A small multi-label image tagger, trained from scratch.
Training: muon at rate 0.014, 12300 steps, batches of 256.
Rows from block 6 of a small multi-label image tagger, named by matrix and row number. Rows with one number belong to one neuron. Each number is 128 + 32 x the weight over its row's rms, rounded and kept within 0 to 255. All counts start at 0. After the name is the row's rms in percent of the matrix's.
After each neuron's rows are labels from the 100 images, of 14848, where the neuron reaches its highest value: "top examples" is what is common among them. Only what is clearly more common there than usual is listed. The data: short English words printed on busy colour backdrops.
# fc1: MLP up (model.blocks.6.mlp.fc1.weight, 768x192), inputs 64-127
# fc2: MLP down (model.blocks.6.mlp.fc2.weight, 192x768, transposed), outputs 64-127

fc1.168 107 [146 131  90 113 180 128 135  93 158 180 154 178 199  98 151 156  94 106  99 106  99  88  96 127 100  93 168 135  58 132 138  66 108 112  96 180 116 190 110 127 116  90 124 126 179 160 159 123 142 122 173 134  92 123 108 167 107 171 124  85 121 142 135  93]
fc2.168 106 [ 70 160  76  74 115 107 112 111 155 140  53 174 151 110 109 179 178 119 133 129 137 141 130 150 133 177  62 134 136 139  91 128 117  98 178 152  98 124 133 126 139 138 124  98 108 159 163 159 122 149 191 120  71 176 136 134 106  74  66 104 135 120 136 116]
top examples: the letter u

fc1.238 137 [168 158  78 127 119 159  97 104 111 146 158 129 114 109 147 141 158 111 105 116 170  65 124 152 150 151 149 125 127 116 115 122  81 158 118 100  83  81 105 155 128 118 158 203  90 176 135 180 121 187 152 124 168 141  73 107 118 137 127  78  73 153 200 106]
fc2.238 141 [153 165 215 150 142 122 112  47 154 164 164 155 104 109 158  42 117 145 166 128  76 112 191 136 146 130 167 111  83 129 121 100 122 157 144 134 123  81  89 118 191 134 102  45 106 161 164 120 138 136 107 157 142 172  85 119  92 157 128 183 155 157 163 118]
top examples: small letters; the letter j

fc1.504 129 [112 149 162 157 165 245 100 120  99 118  95  98 119 117 176 143  80 130 139 124 169 152 157 154 117 178 173  99 126 146 162 162 161 162 116 147 121 207  90 122 110 103 185  86 115 147 142  90 162  98 147 135  81 116 121 138 138 143  74 122  63 137 133 149]
fc2.504 115 [157 165 137 128 156  69 147 118 129 133  99 127 107 102 202 114 144 142  98  87  56  98 171 193  64 151 128 154  82  80 128  80  68 143 111 128 132 157  92 175 148 202 166 115 118 135 204 144  89  99 113 147 168  42 155 148 168 111 157 113  89 151 117 212]
top examples: small letters; the letter f

fc1.111 101 [164 103 112 134 150 131  89 158  81 152  90 131 119 180 188 123 151 163 145  61 147 171 134 139  92 141 118 119 102 125 106 118 137 159  60 114 118 116 124 140 119 117 121 151 131 127 132 139 145  59  79  89 141  73 148 167  65 178  99 151 145 161 114 140]
fc2.111 093 [ 87 122 124 160 167 136 207 154  94 130 170 140 174 134 141  95 120 130 177 118  89 152 134 142 140 127 117 126 142 144 121 132 143 102  89  77 151 158 132  68 186 181 136 155  80 122 150 118 154  70 103  87 130 130 121 143 106  93 141  90 141 148 178 144]
top examples: bold; grey ink

fc1.744 110 [ 81 113 128 150  96 137  88 137  97  79 170 128 196 145 133 114 177  96 237 163 164  85 121 144 143 121 217 126 151 163 122 114 147 130 100 165 152 164 116 101 143  83 115 139 153 142 175 144 117 128 162 136 176  98 106 166  89  83  87 109 122 116 129 141]
fc2.744 105 [119 114 103 153  95 181 113 158  72  68 159 128  83 116 131 139 172  78 121 183  92 147 130  93 104  93 214  93 118 105 175  78 121 177 117  94 127 150 137  93 132 117 145 142 136 141  97 141 152 130 192 115 138 164 124 144 152 143 175 189  85 135 117 136]
top examples: bold; small letters; monospaced; the letter b

fc1.41 038 [116 126 114 139 141 116 181 171  77  92 102  82 111 109 105 148 150  73  99 126 105 199 151 127 116 165 119 137 222 158 158 125  85 111 129 129 123 132 124 176  75 136 158  85 163 160 109 178 135 135 172  72 126 130 129 131 139 112 102 152 146 119  70 142]
fc2.41 032 [189 138  70  81 154 204  95 146 123 166  74 127 176 165 134 102 128 135  99 158 132 143 144 170 123 123 132  90  98 117 152 150  97 136 131 149 137  73 139 164 192 130 148 113  79 170 195 107 122 198 127 141 116 115 143 104 133 146  53 129 115 104 120 151]
top examples: pink ink; serif

fc1.587 027 [126  84  67  93 121 123  92 110  50 148  76 116  83 165 147 101 163  72 104 121 177 101 130 125 119 157 176 174 116 155 203  81 105 170 130 111  94 123 147  99 167 121 119  64 141 180  88 114 115  90  74 102 176 128 109  73 106 167 131 138 115 164 127 165]
fc2.587 025 [156 159  86  74 126 149 160 144 129 141 109 181 169 145 159 157  93  99 162 157  78 186 131 129  99 101 117  79 105 140  96 153 159 132  93  62 121 116  87  88 148 142 134  95  76 108 154 118 165 175  92 193 185 116  61 197 135  81 127 109 137 114 190  97]
top examples: the letter p; the letter l; the letter u

fc1.180 143 [178 126  66 138  93 132 151 172 146 130 109 116  48 103  92 182 116 158 127 180 146  67 175 116 142 171  78  99 120 121  61 150 179 156 130 137 116 136  89 140 122 167  63 145 142 130 116  64 136 137 143 175 158 159 143 119 118 121 113 103 109 123 127 134]
fc2.180 152 [102  64 104 132 133 153 130 123 144 145 141 203 115 151 107 109 109 183  84 159 116  84  75 124 127 152 124  83  96 141 112 123 128 167  85 112 173 104 116 176  95  80 144 166 102 171 199 101 122 197 140 122 153 171 116 107  64 144 150 173 140 106  97 110]
top examples: the letter u

fc1.672 112 [ 55 104 124 117 101 122 141 176 123 111 144 141 112 125  88 127 142 104 118 158 132 127 117 129 104 149 150 144 101  78 116 110 144 118 179 144 106 148 130 160   3 145 129 147 155  61 122 200 126 113  97  81 115 165 114  93  94 105 111 121 132 134 142 108]
fc2.672 138 [140 118 133  87 184 118 176  79 125  87 172 135 126 140 109 151 154 165  82 164  72  72 152  67 145 136 152 126  87 190 177  95 158 113 124 162  85 119  86 111 152 112  96  97  92 121  82 159 111 123 122 104 128 159 155  67 182  70  97 118 169 140 130 138]
top examples: pink ink

fc1.632 101 [ 73 125 129 102 153 131 113 144  98 109 120 148 109 101 151 107 135 174 154 224  80 110 159 141 116  99 159 113 156 163 178 144 128 121 130  77 105  23  98 111  96 146 110 119 158  90 164  67  80 143 150 129  83 148 104 164 126  92 137 139 129 126 127 183]
fc2.632 096 [129 132 176  88 110 108  99 120  91 142 115 151 110  88 155 135 144  85  73 180 129 154 122 143  98 172 186 107 155 140 122 119 138 125  94 103  46 197 100 109 143 162 109 121 165 140 102 112  49 142 123 142 119 159 157 135  75 223  99 140  91 100 100 106]
top examples: the letter u

fc1.12 081 [169 112 109 106  97 184  61 111 171  98 132 202 151 104 184  95  93  82 123 129  82 173 153 177 169 108 178 107 120 120  92 150 139 184 104 115  78 129 145 116 104 151 118 151 107 134 129  96 146 125  84  92 117 121 177 145 116 109  90 108 118 135 112 118]
fc2.12 079 [177 105 122 114 179 157 102 142  80  91 118 139 181 159  69 113 177 141 146 109 127 114 100 102 183 123 163  51 169 169 140 145 183 119 107 111 141 155 101 101 138 106 114 128 133  72 128 106  60 195 166 127 120 169 119 135 165 113  87 167  85 126 121  90]
top examples: serif

fc1.626 091 [ 86 134 120 170 102 122 151 170 150 114 159  99  67 152 112 146 148 130  64  83 109 101 161 106  60 136 157 125 100 157  80 115 105 109 149 110  97 112 100 159  23 108 153 102 103 145 145 159 113 110 136 130 134 120 105 144  90  84 134 128 101 201 130 127]
fc2.626 099 [171 145 112  89 199 221 189  70 128 111  99 136 155 166 159  84 141 137 113 160 108 114 116 127 110 120 123 120  99 133  82 126 221 104 137  70 132 127 127 104 172 110 128 102  80 120 117 146 110 132 143 141 111 134 163 157 182  97  60 145 139  83 172 128]
top examples: pink ink

fc1.596 139 [163 147 149  96 101 165  80 110 145 171 101 129 157  41 122 117 110 149  99 160 136 140 135 119 171 185 126 123 111 103 171 109 128  69 111 151  83 144 155 164  94  88 128 167 117 146 160  58 121 146 151  74  85  97 140 134 143 137 135 142 164 123 112 156]
fc2.596 158 [ 86 183 123  90 152 111 176 128 113 113 124 148 164   9 158 159  72 120 137 153  90 148 102 157 114  88 130 154 183  47  97 129 126 109 116 138 180 135 139 132 164 163 155  71 139 139 151 141  77 132 138 132  77  90  85 117 152 112 145 140  63 172  64 167]
top examples: serif; the letter e; capitals; the letter f

fc1.258 018 [149 128 129  81 166 144 157 123 139 131 100 118 151 118 158 163 143  96 218 135 146 164 164 151 108 105  87 151 164 175 113  72 199 178  83 117  76 137 156 139 162 113 110  55 100 202 110  74 117 135 126 155 135  94 110 121 156 117 109 198 169 127 131 110]
fc2.258 017 [ 69 125 127 170 135 174 113 148 156 155  70 205 105 150 116 139 100  86 120 108 144 161  84 110  67 184 151  97 203 147  68 110 128 118 136 122  85 142 113 132 108 124 118 131 128 106 129 109 132 130 132 148 109  79  62 167 164 181 167 139 131 136  69 105]
top examples: the letter u; monospaced; blue ink

fc1.659 023 [134 132  90 127  87 135 120 126 151  80 141 169  98 133 125 120 101 201 162 131 117 139 121 124 116 104 156  99 104 150 153 114 111 144 108 107 128 121 133  88 103 159 188  97 155 136 116 133  91 141 147  94 126 154  85  78 155 149 138 117  98 129 151 167]
fc2.659 022 [153 104 145 158 107 176 125 100 141  91 127 116 127 128 123 121 119 119 105 149 148  93  98 139 158 115 106 142 143  93 147 116 109 136 135  69 182 158 107 105  83 165 138 114 126  86 120 100 113 154 142 147 107 125 104 159 146  37 167 163  59 225  88 166]
top examples: the letter g; the letter d; brown ink

fc1.350 027 [150 155 102 110  73  84 128 118 156 125 154 141 148  83 153 126  94 107 141 124  98 133  96 182 111  81 131 158  89 113 151 134  90 107  90 122  61 110 125 187 144 149 146 152 241 141 156  75 114 141 130  85 102  88  77 147  82 184 153 137 121  79 163  86]
fc2.350 025 [128 135 165 149 188  44 164 136 134  79  70  98 149  58 152 183 140  37 111 185 104 154 113 138 129 115 152 134 184  84 152  77 152 148 158 179 100 162 168 202 182 158 134 133 127 132 110 114 182 172 126 144 100 114 119 142 123 115 140 163  97 150 113  54]
top examples: serif; capitals

fc1.316 106 [136 169 141 146 144 165 177 167 112 160 131 130 110 131 167 103 148 123 131 145 134  97 169 145 124 106  86  69 128 137 124 105 128 158 168 141 163 101  99 128 104 126 142 113 152 170 149  53  94 141 123  41 154 114 107 153 121 164 151 107 121 175 165 130]
fc2.316 106 [128 125 155 118 136 154 163  98 166 130  89 114 132 144 140 117  82 138 155 122 141 130 121 142 139 102 141 156 154 137 146  85 218  81 137  79 151 127 164 118 133 157 161 101 165 150 131  71 134 127 194 125 128 108  88  87 157 165  66  74 109 130  81 164]
top examples: the letter f; small letters

fc1.234 082 [133 147 114 127  96 139  78  83 134  74 162 152 150 146 116  87 129 157 137 115 104 166 154 151 110 189 152 129 206  96 152 125 135 194 112 138 129 127 106 188  19 183 130 140 168 130 153 142 128 115 153 133  89 104 107 118 151  78 102 145 137 171 126 126]
fc2.234 085 [165 104 157 121 159 129 127 100 116  76 160  85 165 128 171  77 146 140 105  99 135  78 121 116 139  61 112  84  70 123 159 124 111  60 123 130 117 173  86 131 157 110 108 160  73 149 128 166 155 132 129  90 130 103 136  98 165 122 128 158 137 123 113 144]
top examples: pink ink; italic

fc1.99 036 [144 177  87 144  81 120  98 118 146 114 164 145 131 103  95 140 145 127 116 110 187 103 126 103 120 138 129 127 188 128 131 101 111  97 114 158 105 126 120  80 129 111 169 109 132 179 161 124 196 115 175  85 159 141 121  88  76 146 100 163 114 161  49 145]
fc2.99 033 [134  95  90  95 168 162 130 109 180 121 125 154 156 139 128 116 105 190 138 137  85 136 110 114 111 140 130 180 115 150 103  73 140 130 191  56  83 119 117 105 153 176 103  77  89 170 118 108 141  61 119 108 130 132 134 153 113 197  87 151 181  92 181 128]
top examples: bold; orange ink

fc1.392 132 [133 135 111 173  90 152 122 161 117  82 173 135 167 161 136 158 117  82 137  83 101 119 128 168 142 135 129  71 111 191 181 172 172  85 151 103 112 146  87 102 184 104 152  63 144  91 179  32 155  91  96 112 137  65 192 140 125 125 141 128 106 129 130 121]
fc2.392 118 [139 127 121 176 136  98  88  89 152 132 115 164 118  46 155 138 141  91 122  93 129  89 135 104 142 120 104 100 177 167 106 111 164 192  94 136 114 117 135  47 203 121 127 123 151 195 143 153  78 160 131 155 146 114 127  93 106 166 113 168 149 112 150 168]
top examples: small letters; the letter o

fc1.59 091 [140  93 139 217  66 130 161 144 132 126  98 142  91 161 137 222  82 118 146 151 160 110 118 174 114 112 133 113 116 120 169 100  88 131 115  92 118 137  58 172 152  82 171 213 134 100 171 148 122 110 133 115  96 141 175 196  94 195 150 146 120 133 149 113]
fc2.59 088 [104 112  92  67  87 101 144 161 128  81  48 117  76 144 124 140 194 151 145  90 123  93 169 129  92  99  81  69  89 101 152 113 110  64  97 145  98 149 105 162 183  97 111  61 155 141 141 107 143 102  70 148 140 101 149 162 173  56 153 127 140 120  71 186]
top examples: the letter p

fc1.192 067 [110 146 151  88  96 162 124 127 111 133 134 121 120 126 179 101  64 131  76 135 117 170 136  92 127 178 190  84 105 105 140 184 129 173 133 118 137 177 131 118 105 158 160  97  92 120 126 110 118 192 109 134 172 147 152 109  86 133 118  71 167 116  77  97]
fc2.192 068 [116 117 148  65 137 146 123 107  84 155 117 155 174 123 139 147 127 101 176 169  89 156 139 190 113  89 123  49 133 145 162  74 187 165 100 165  98 156 126 145 194  74 101 144 193 118 109 144 161 130  92 105 105 105 103 142 110  95 104 124  83 161 133 124]
top examples: small letters; the letter b; the letter h

fc1.210 145 [157 109 105 119 101 126 145 104 126 147 173 148 118 148  96 148 141 167 114 142 164  41 125  83 162 102 164 161  68 155  86 181 116 186 137 117 148 104 135 113  99 125 154 100 116  88  98 120 176 118 123 112 169 150 143 183 110 117 145  84  97 226 141 150]
fc2.210 134 [102 137  90 154 170 101 107 156 104  98 169 148 158 166 178  94 157 130  78  93 155 104 111 118 157 100 144 134  98 102 123 113 113  52 187  77  90 115 156 109 161  94 149 126 108 135  95 185 101 145 149 102  94 153 117  94 163  82 150 134 188 116 133 139]
top examples: bold; small letters

fc1.314 069 [100 173 128 101  91 114 153 119 115 168 180  93 132 105  77 159 129 164  83  85 148 103 115 118 104 122 141  64 138 162  52 136 183  89 125 114 147  84 127  70  95 160 149 142 129 142  82 121 157 178  68 145 159 113 113 164 146 111 125 107 123 142  80 172]
fc2.314 075 [145 137 116 168 110 156 135 103 139 122 154 143 151 169 116 162 141 204 121 144 157 114 101  64 136 152 112 133  91 161 165 147 148 154 132 124 168  27  85 141 105 144  55 123 112 100 129 173 151  92 122 143 134  98 123  98  57 118 137 153 149  62  94 123]
top examples: the letter g; monospaced

fc1.500 121 [159 104  84 147 123 155 138 138 131 122 161  80 143 111  76  86 134 129 134 110 145  84 102 164 113 116 183 102 144 112 138  91  94 166 155 110 140  76 126  68 105 191  89 152 112 103  47  97 135  90 172 122 171  80 137  63  86 132  69 118 135 145 181  63]
fc2.500 110 [114 129 151 104 203 103  78 128 141 131 166 174 128 104  61 102  80  78 118 107 137  64 101 148 111 147  57 127 177 157 144  99 140 110 173  91 135  96 123 168 119 172 199 191 183  98 143 117 121 100 134 178 137 179 103 167 179 115  75 137  89 129 140  86]
top examples: the letter u

fc1.662 112 [132 125 119 122 138 109  81 147 119 131  83 183 130 134  98 142 141  88 109  99 153 103 120 113 222 170 224 141 173 136 155  86 155 150 149 127 111 157 147 130 141  91  89 124 176 206  75 147  97  96 214 185 130 130 164 134 154 106 131 148  88 106 147 179]
fc2.662 110 [126 106 156 117 116  85 148 113 165  84 141 155  92 153 171 160 141 118 103 124 154 151  59 154 190 122  29 162  88 134 108  75 134  89 106 133 126 129 188 116 142 103 107 156 124 117 162 138 116 102 154 155 119 145 133 125 143 145 109 145 160 119 118 152]
top examples: the letter u

fc1.378 018 [ 99  82 148 174 116  98  66 102 105 158 138  82 106 165 153  79 164 102 150 127 178 120 144  67 136 107 106 136 125 125 113 110 117 124 131 113 140 117 192 124 161 133  77 137 138 113 115 130 156 122 116 138  93 133 159  94 123 135  82 117  99 160  88 168]
fc2.378 018 [187 116  98  91 116  92 149 124 104 119 174 190 131 115 107 181 131 122 173  84 116  83 123  95 119 116 104 143 161  99 114 121 223 139 112  51 102 148  95 123 155 134  92 154  97  99  78 114 137 117 124 155 159 215 116  98 151 172 101  97 199 137 140 112]
top examples: the letter p

fc1.703 009 [144 141 164 132 116 102 113 138 126 159 131 149  95 123 153 118 149  88 133 116 104 118 134 151 104 152 124  81 182  10 118 121 123 124 171  91 176 158 108 107  71 162 114 140  68 145  74 147  94 140 113 115 147 152 140 101 151  96 156 129 151 190 122 129]
fc2.703 009 [113 166 105 153 159 164 106 129 157 131  88 177 143 206 177 151 136 150 162  78 107  88 128 108 112  88 160  87 155 118  90  84 135 101 100  88  80 119  98 168 179 107 179  99 104 143  83 111 119 139 124 120 174 146 147 104 179 146 120  95  48  92 181  92]
top examples: orange ink

fc1.638 110 [197 160 149  93 176 130 166 152 132 108 179 113  94  94  89 159 122 119 128 108  86 117 154 162 134 102 163 117 111 126 147 119 204 129 125 127  79  88  89 111 115 127  92 120 131  63  93 149 158  90 125 145  73 182 140 137 144 141 143 178  60 104 104 117]
fc2.638 116 [ 80 179 194  60 148 157 127 147 125  88 151 146 146 121 138 131 151 141 184 114 159 124 109 172 103 143 131 150 106 104  66 150 134  83 121  78 104 211 129 101  89 159 146 167 114 176  98 169 142 151 131 159 108 132  77 148 134 116 122  99 116 153 122 139]
top examples: small letters; the letter d

fc1.275 128 [ 19 128 167 144 116 151 175 119 148 132 113 131 141 116 143 140  92 120 157 125 136 146 196 156 190 137 139 157 116 113 127 115 131 124 106 139 141 110 130  66  70 165  97 153 123 130  79 119 104 118 123  99 153  99 154 116 160 101 113 122 119 149 112 129]
fc2.275 169 [ 43 125 138 199 156 127 117 117 118 137  84 171 157 155 137 156  84 117 142 110 109 132 147 172  77 127 116 182 133 123 165 125 143  92 153 150 180 121 180 146 213  89  82 126 159 109 123 151 118  58 149 138  59 136 107 157 104 126 123  99 120 100 147 153]
top examples: white ink

fc1.76 128 [ 96 125 155 132 106 110 132  68  45 149 147  95 169 113 138 157 160  77 128 182 101 134 159 113 137 156 134 116 106  58 123 131 102 129 172 130 165 134 149 138   2  93 103 135 130 149 158 152 115 127  97 164 121 104 120  85 126 163 126 128 146  98 126 157]
fc2.76 167 [142 152 154 145 140 206 190 102 105 115 136 141 142  84  88 136 193 162 127 110  98 115 175  87 129 117 131 111 113 190 146 120 108 167 119 113 110 127 130 146 105 108 111  99 150 129  56 162 131 140 159  95  85 127 123 155 208 126 126 105 121 112 146  82]
top examples: pink ink

fc1.660 094 [108 146 102 169 111  66 151  96  93 141 122 137 170  99 156 170  92  87 137 113 108 130 132 124 127  74  69 197 137  95 132 148  88 157 130 152  80 139 171 177 131  70  91 150 128 181  99 109  75 137 177 161  83 153 122 164 133 109 149  93 134 127 150 156]
fc2.660 087 [134 164  94  98 188 119 155  90  52 170 153 200 146 125 190 134 126 144 112 122 109 166 166 167  96 132 153 202 143 141  82 118 118 119 151 141 138 162 146 115 115 185 138  89 110 124 146 136 178 120  48 190  68 115 126 130 143 101 130 161 128 113 133 110]
top examples: the letter f

fc1.237 124 [ 45 128 143 161 108  94 179  87 126 119 119 113 111 157 154 148 118 155 121 135 121 169 174 120 128 123 150 142 116 197 145  31 143 137  39 130 163 130 135  74  39 102  93 145 118 111 113 152 165 111 151  89 153 107 111  94 125 114 102 126 113 139 157 152]
fc2.237 164 [ 79  90 115 166 119 127 151  84 143 137 111 185 141 196  92 165  79 108 135 146 123 172 136 157  71 144 133 140 145  79 147  89 159 118  92 156 166 142 162 141 181  82  84 128 131 141 113 105 156  91 184 116  76 124  90 146 140 128 125 103 154 122 180 157]
top examples: white ink

fc1.204 071 [129 147 129 108 119 112 119 172 152  72 113 188 134 143 130  65 121 102 104 105 113 121  77 126 161 120 233 128 164 134  79 153 174 134  95 104  74 129 161 112 113 187 116 157 128 100  73 118 112 153 107 104 161 130 122 126  91 144 113 134 108 102 186 109]
fc2.204 072 [138 126  85  89  58 172 105 152 120 190  91 129 140 137 102  94 115 139 158 148 132 165  57 114 181  96 165 128 131 153 182 143 114 133 125 146 141 157 118  94 168 168 111 107 107 127 167 101 144 154  56 144  92 104 124 112 118 113 154 136 169 137 107 129]
top examples: the letter u; the letter m

fc1.28 081 [143 180 133 135 123  95 142 168  95 101  84 140  90 133 180  96  74 168 173 191  81 170 142  66 108 125 164  78 142 152 108 135 156 103 182  98 170 133  99 149  94 118  95 163 173 111 167 140  94  78 133 188 120 127 111 121 138 115  97  72 148 107 138 138]
fc2.28 079 [120 142 128  81 137 135  65 161 123 113 107 182 133 143 151  63 126 144  86 146 187 150 127 108 140 144 106 121 116 113 127 140 116  99 121  88 135 122 128 161 124 116  78  85 124 104  89 157  85 137 108 180  89 114 116 136 109 149  64 181 154 148 112 198]
top examples: the letter g

fc1.1 115 [161  58 129 127 149 147  89 184 165 178  55 158 137  62  83 162 161 170 130  95 124 173 125 130 172 133 150 155  86 132 126  57 137 148 131  76 126 111 146 116 120 148  88  86  84  73 181 160 125 120 165  89  85 178 114 126 115 128 109 116 140 142 162 166]
fc2.1 096 [ 97  62 134 164  98  97 138 142 145 108 134 138 126 178  99 156  84 137 110 179 113 137 114 132  49 123  78 140 158 161 196  97 190 167 127 203 166 158 192 128 167 142 143 133 113 131  77 112 116 136 138  85 107 109  82 117 112 110 133  69  54 100 160 156]
top examples: the letter f

fc1.698 029 [140 101 132 132 153 138 152 158  85 151 119  74 111 106  85 120 153 100 177 168  95 120 149 165 177 169 143 115 132 129  88 108 140 128 129 183  99 135 182 128 149 101 120 155 145 158  90 149  73 152 118 125  49 106  78  62 141 105  67 121 168  61 152 107]
fc2.698 028 [165 148  59 127 118  73 150 116 130 121 123  76  52 145 108 118 104 151 130 199 152 126 176 123 104 170 125  78 123 108 146 128 111 143 138 167  55 127 184  99 134 102  95 142  82 141 156 140 139 132 112  84 101 141 141 101 111 117 232 137  93 130 130 130]
top examples: bold; serif; capitals; the letter l

fc1.536 115 [110 173 146 183  72  33 108 129 160 152 100 100 124 124  82 146 133  88 131 183 124 147 132 152 121 141  95 186 159 127 171 135  83 163 134 122 188 116 103 125 111 150 127  76 145 100 115 120 126 129 156 144 136 168 187  85 155 112 219  95 108 117 148 101]
fc2.536 115 [116 123 107 189  95 124 107 138 123  71 145 109 149 107 103  78 110  55 102 136 140 161 123  80 143 159 152 157 125 101  85 127 141 172 125  99  51  68 130 102  78 107 182 145 121 122 118 149 171 156 126  99 102 145 136  67 127 119 119 114  99 127 201 174]
top examples: the letter f; monospaced

fc1.281 068 [170  50 118 115 104 107 119 115 113 136 106 146 168 128 117 122  88 155 125 176 155 145 136 110 174 169  80 113 135 103 143  96 162 129 138 170 105 155 135 104 135  77  98 133  80 143 124 120  38 122 109 152  99 101  82 168 136 113 111 152 108 167 131 112]
fc2.281 064 [123 125 114 169 101 171 130  92 176 132 101 139 146 117  80  71 124 163 194 161 159 127 115  76 117 113 218  94 164  96 102 125 138 170 132  91  98  96 127  95 126 166 183 153 122 123 111 153 134 110 120 116 145  96 126 128 141 152  76  88 173 187  77 111]
top examples: small letters; bold; the letter s

fc1.605 126 [ 50 155 158 166 157  97 109  94  87 114 103 146 175 199 116 159 139  62 122 100 129 139 117 108 118 124 142 141 157  73 130 136 124 136 198 110 141 134 136 170  19 152 153 147 137 142 141 163 110 141 171 122 124 103 134 121 127 159 130  68 122  94  73 101]
fc2.605 151 [173 136 159 173 162 173 141 109 102 109 123 122 151  64  43  94 115 112  69 136 108 109 126 101 149 120 125 111 142 113 173 110  62 156  97 110 114 136 115 132 136 151 118  96 130 149  53 184 124 157 104 106 122 101 114  98 160  90 114 121 165 101 103 108]
top examples: pink ink

fc1.216 021 [119 150 122 104  84 151  96 120 107 123 103 180 121 126 130  42  61 152 114 130 131 167 139 162 131 122 134 118 158 130 170 140 128 210 132  99 106 132  83 156  96 129  89 110 151 150 139 125 199 175  89  95 117 133  92 180 114 146 196 164  73 138 106 137]
fc2.216 021 [ 95 151 171 140 144 121 161 146 188 126 100  94 194  88 173 154 140  60 132  88 129 162  92 148 145  79  80 178 125 113 157 144 177 137 136 130 143 138  56 159 172 159  95 146 112 107 100 158 212 181 121 116 115 176 116  48 101 152  90  70 107 145 137  87]
top examples: the letter f; serif

fc1.671 129 [127 115 137 113 165 143 112  96  45 158  87 127 152 113 182 112 124 135  66  91 151 159 192 158  77 144 103 105 110 186 121 215 104 142  80 147 114 125 162 101  79  97 129  93 144 100  86  81 124 145 118 126 142 138 105 150 100  85 139 100 151 148 158 120]
fc2.671 121 [121 171 135 146  97  29 120 113 110 116 105  81 177 122 119 226 139 193 134 118 127 133 116  96 129 198  75 105 116  98 124 156 124  86 101  88 152 125 122 101 101  72 120 100 101 145 131 102 122 116 105 178 124 102 156 143 181 113 160 110 176 159 101 125]
top examples: bold

fc1.266 019 [119 113 113 129 117 172 108 120 105  96  95  79 143 139 128 121 136 112 117 173  91 136 113 133 107 113  70 147 163 125  99  83 127 104 100 127 121 204 181 150 138 126 130  90 172 183 115 130  62  57 122 114 203 139 145 115 108 152 193 154 135 123 121 112]
fc2.266 019 [131 116 124 111 117 127 118  67 116 133 131 147 143 165 134 119 139 118 193 119 117  81 156 175  95 194 202 102  93  79 152 154 172 177 111 173  98 135  70 147 146 184 134  54 117 117  67 101 108 105  81 158 125 143 142  84 142 164 127  73 142 137  98 123]
top examples: the letter p; the letter m

fc1.560 124 [222 125  91 164 103 135  91 116 102 128 153 155 103 165 117 141 147 148 125 105 167 160 130 134 121 134 149  99 124 211  97 140 158 143  93 120 160 105 135 146 107 180 145 107 112  99 188 185 119 122 134 103 157 129 104 152 160 108 131 136 107 155  54 136]
fc2.560 121 [138 147  79 131  70 127 192  82  86 152 115 117 136 178 145 114 163  95 178 148 152 151 138 138 133 125 106 122 143 139 131 143 134 163  99 161 127 129 138 136 104  41 145 144 144 106 136 160 122 116 173 174 136  88 115 111 134 104  88 196 116 106 146 143]
top examples: bold; green ink; grey ink

fc1.323 058 [100 164 162  74  84 146 107 104 154 156 141  84 169 172  73 129 124 140 108 154 131 165 105 146  96 126 132  74 145 169  85 164 178 125 120 160  96  94 133  68  96 179  83  70 173 169 118 139 187 203  73 124 133 121 117  75  82 105 121 120 140 139  72  93]
fc2.323 065 [118 101 161 148 100 103  95 117  81  99 155 144 177 180 123 161 120 169 107 119 149 112 130  76  74 142  87 134  89 177 187 128 141 126 113 155 150  54 141 163 100 130  82 104  85  40 111 160 160  86 103 173 131 117 124  98  51 122 116 118  83 127 125 107]
top examples: the letter g; the letter c

fc1.306 105 [133 146  99 128  74 145 150 121 116  59 102 154 114 114 157 135 148  85 174  76  77 165 127 160 142 126 135  97 153 158  88 157 119  52 128 134  75 124 146  89 102  94 177 143 158 134 123 123 127 121  99  87  28 158 132  88 160 175 107 151 108 102 188 182]
fc2.306 089 [190 136  89 133 149 140 131 145 149 110 133  57 117 164  94 154 134 144 149 169 149 154 157 106 105 127 164 113  70 108 158 142 161 192 106 158 109 112 151  94  91 145 101 152  95 125 150 104 149 122 104 161 104 109 108 103 109 118  85 155 103 144 145 117]
top examples: serif; the letter k